python train.py --encoder_kernel_size=3 --fusion_encoder_bias="all" --fusion_encoder_cross_attention_every=2 --residual_init="none" --lr=0.0093 --warmup_steps=100
Rows from block 2 of the fusion encoder, named by matrix and row number. Rows with one number belong to one neuron. Each number is 500 + 40 x the weight over its row's rms, rounded and kept within 0 to 999. All counts start at 0. Numbers have three digits each. After the name is the row's rms in percent of the matrix's.
# fc1: MLP up (fusion_encoder.blocks.2.mlp.fc1.weight, 512x128), inputs 0-127
# fc2: MLP down (fusion_encoder.blocks.2.mlp.fc2.weight, 128x512, transposed), outputs 0-127
fc1.208 093:476470494500479479504509510563452446550403502483555536486494459521479533535494491578420429498468486527497524403521513450509557494462545497467453508467475599425559452492545458583569525508512503567489535491501445492559451498484507492529501469508523472499531541490468538588478449517518522433494498507447501561421538437446505512550440526522475480532526452567470422510528500465536519512498
fc2.208 094:508460492499514515509496496452507556463639534546441477495516563471511473492517457482543496495464472484509540501516517506470403519495440496515579467495526393545495573480455533482440463508459508440516474531545560495427532505532484483522490528521456533547509467542505445469539568482454458581483531501536452489511459623501512473504507393508552507488478494474510536489435560514522469455485
fc1.209 074:527511507520449508514516495502494484506496479453553477430483451509438483515486482485470583531458479506592504569468513499506570528582466625492499476519435528482545428482487484518538478386509461493480513510469543465557453506521483517495496524436431485526523577551481457461563457477517499466447574544502467482437456491560487529506430463550473507477521523537523461507563497437569482514556
fc2.209 085:448458551517466507455529521512526479542517537550382517551549496521561501515545501528561451429558495429451473474516494486531449417486482420521546543478546504455475519543449527516487572555514501491514468520529540518446503503512537445477476472536552509427462410453516540515465466523529497546497454471498528472545567452425508474507544490451558474546468531429552508513457502589487524498499
fc1.210 053:464470424519507461438503521469519541487441414572442496525485477578486452479468435494555460477465524499475542483562542459501431526524507478492504541630526457481464551474493492539544541553522549459557456531534528576458509574506489514478479511509512488432442486501554524509500518515570478457535525483501597417529508501503533464473495555515513458513477541429504496483533502481412448505513
fc2.210 059:485505494466481522541495509493504489543577546427568497470511521422519462469518576540455523508561464583545478524497479517489522488487504480508491472392482522542507454528492513432455440452495436499481600517475496492558499479494521533502534510507499484550558488492448482456428467454473564568509508498521382574463470475523474556538548467478440493491507458584460516486484496486612516499507
fc1.211 146:450467497539490523558454531547528461556458494447499450442476490562499542517475470492532609513479504467523434508513472575490519469600491530494519534455449447468509542508487454527500484462493546542425517593494457450485452537508559417484505479463504504521493513481490500447583501539508509532471544592526510451459439445572492585459491494507444411491498549454531532493490500540543497503507
fc2.211 131:511492510451493529459588499475538511471542491547434569524497517454498492517518540533471467518559542421510529516463500458519473488443424509519526509582482489514528438535521494496485501478528443481559478400487528533538533507462440464539498516568506545393516488502552546519412492464538454488480450420470475475507557493411512466526512456475616525509522539573511441505505503505534510497440
fc1.212 039:514556541603437539494555517529475506522594457469441512475551550499495515515505505550482467453457510533457466542476513519478503519436487469494516489499495538479436460435474560529519478422527510590540424457489523519512504589559466459458538527449486431435451549474495519554530530525486514450475544545550477508465491577473488538474503460411575474508427487481519479513531471496543472518450
fc2.212 050:427436479443523506406485443410493515494426571502540497499474480519528499511494479521509553537516477472543498429567474475487459485546459529447546481451486482526566548575495464527478526511473518428493539519531506456515497448513530550531525454607545562525566458504512463455471512496548511592495493455426516478456537431548512481530453486516419497486563456541486506566470496505495522511539
fc1.213 184:530452562500505479508573479522493526471553483433524553428495586486462483506469510580547495480504449494467466494540513529560605480484522471474507513588532493474527511446518521480478462452477459456512458519521524562407526477475482500500493490540510443505456559497454554443469530476460541579508534522487442479525517439532515468506459461490567564484526532421507558569453455530420450546482
fc2.213 133:497562473499522504545478488518416541527511531595478507510518471444452484466439533524516532519618486432550525435532550467453523499549414511483463562509430464524507463522491506555457508495543503497474504403582583536498491533461508551477480468440487499517515467453464548463486521465519452521464487521475534461474504525441443460516490557480546475479531443617493465483499551512461532502521
fc1.214 258:571486520480500493511546554558508543474484492513514527503542504456516468512455460539475476535490541575507488462461523446570393450451537467510508491469601487438547380547525545505488444484477510502522481496532524503481489499473457487597523524499500540414495397512519519448486497441486481406544526476496440491525496458498508535546551520505598507500486486492450544540546546506480525440470
fc2.214 212:547524520514477453474535530474494499486557505447506540465451435531475534495524453522497521503485475492443524597586487555443542488523506519448488514563478501549493552428519432467487507436470486525444498458505492514477454487520517486488488514473435501566510555482501459560480452601467472529482479558525567524521534438516531514519432493489463555463573578565543447484474414469453477593469
fc1.215 061:551536487558452552456490514527535493446579475445490562538521458512450456472535500444475522504445518577423516478499531415474536449479461470539447579509493532584484525469475485469571511515532454490508497466512470457527472559531526508534431518499495476506472497548524419576538488511510397565481510470508455492430504540554538480418513516522493512553496498501541438517521508409540471494535
fc2.215 085:400403478462454514475452427442487471542490523513474469476515486478543488487528499561518424496526493514567476521536467563542444496506508506502561420482467514432561525562468518553454509510499520464515521541562578502493499489495492552416574468530535518451534491476531578447428513519530556492519491522493543473500465472535436511611463448487456495476549512484484515463504494598505510501512
fc1.216 071:501501510478558520432480480543527486475445504523524530464515448450498518455526549516555540534464486468515477408471510495537519478569483498489468500546568455520512561468450526564465488524469526582553472446537451493516504552435557548493441466500540454563532523537524460544487492455536522474502456454442563517436455429476521592516500531513480447502472521464613476443471512415472534469537
fc2.216 095:501488484528472500571488550471482501513552484528425481552470540533471472490476495486418480466502517529473549598531584473453499540469541482538505500480476558488522439526555501467500468515568448490488561542487543507427515440566440473500550569554522480427403507490502444489489528525486428527474542526557408522526459560527484441479528482493456556522496444543445489513497478521571438510494
fc1.217 042:453453500441570443490474479585483459491495505495557508495454499529490466537480531459446548499492471474590541456567537438523576464530491518500481467522507520503526443530502482490548501579462546455474560379420546489530416481486518501469528500477486507577483546505473506400462454475532509506446469533521458512561521487562443472518479507529503503499544568582480515503503499460576497534526
fc2.217 057:586541520491433508541514487434522565536502531492492483533513494489475532514569475538561462526534551540455465505428486571482428493466476482504513532438533516499478529441512532490477507458569490516507447603548475470429592509446465472543423493515478507476506470504511552615546485493473470488467502427468574526490519500430561529492492493535534503501470442437518465442483535489420524507511
fc1.218 093:526457508546442516568462448559450442532491570550544501502505500493469578409464555529470536472467501547497554529464413512534513467514537479484511493443498459540523473496482477516536511491485480601525479475538516465478469526489549556515450443515503494536461585458469465536493494506564414519463551472489513563484471436483573480529500448581529400543478483532539438449471453486501509490514
fc2.218 139:457491492474488508437546499497435484441516439500481526479527487512535464512520458486528465557501530400586491491547567505518486513527457480594550531579518544374488547470498463496470473512524491442483544470471462513527481485503458526477550495529535520484439466552542488486470555570508504499505489517512512402530527531531453613425520514422488568454520446508541519524529467538534461464503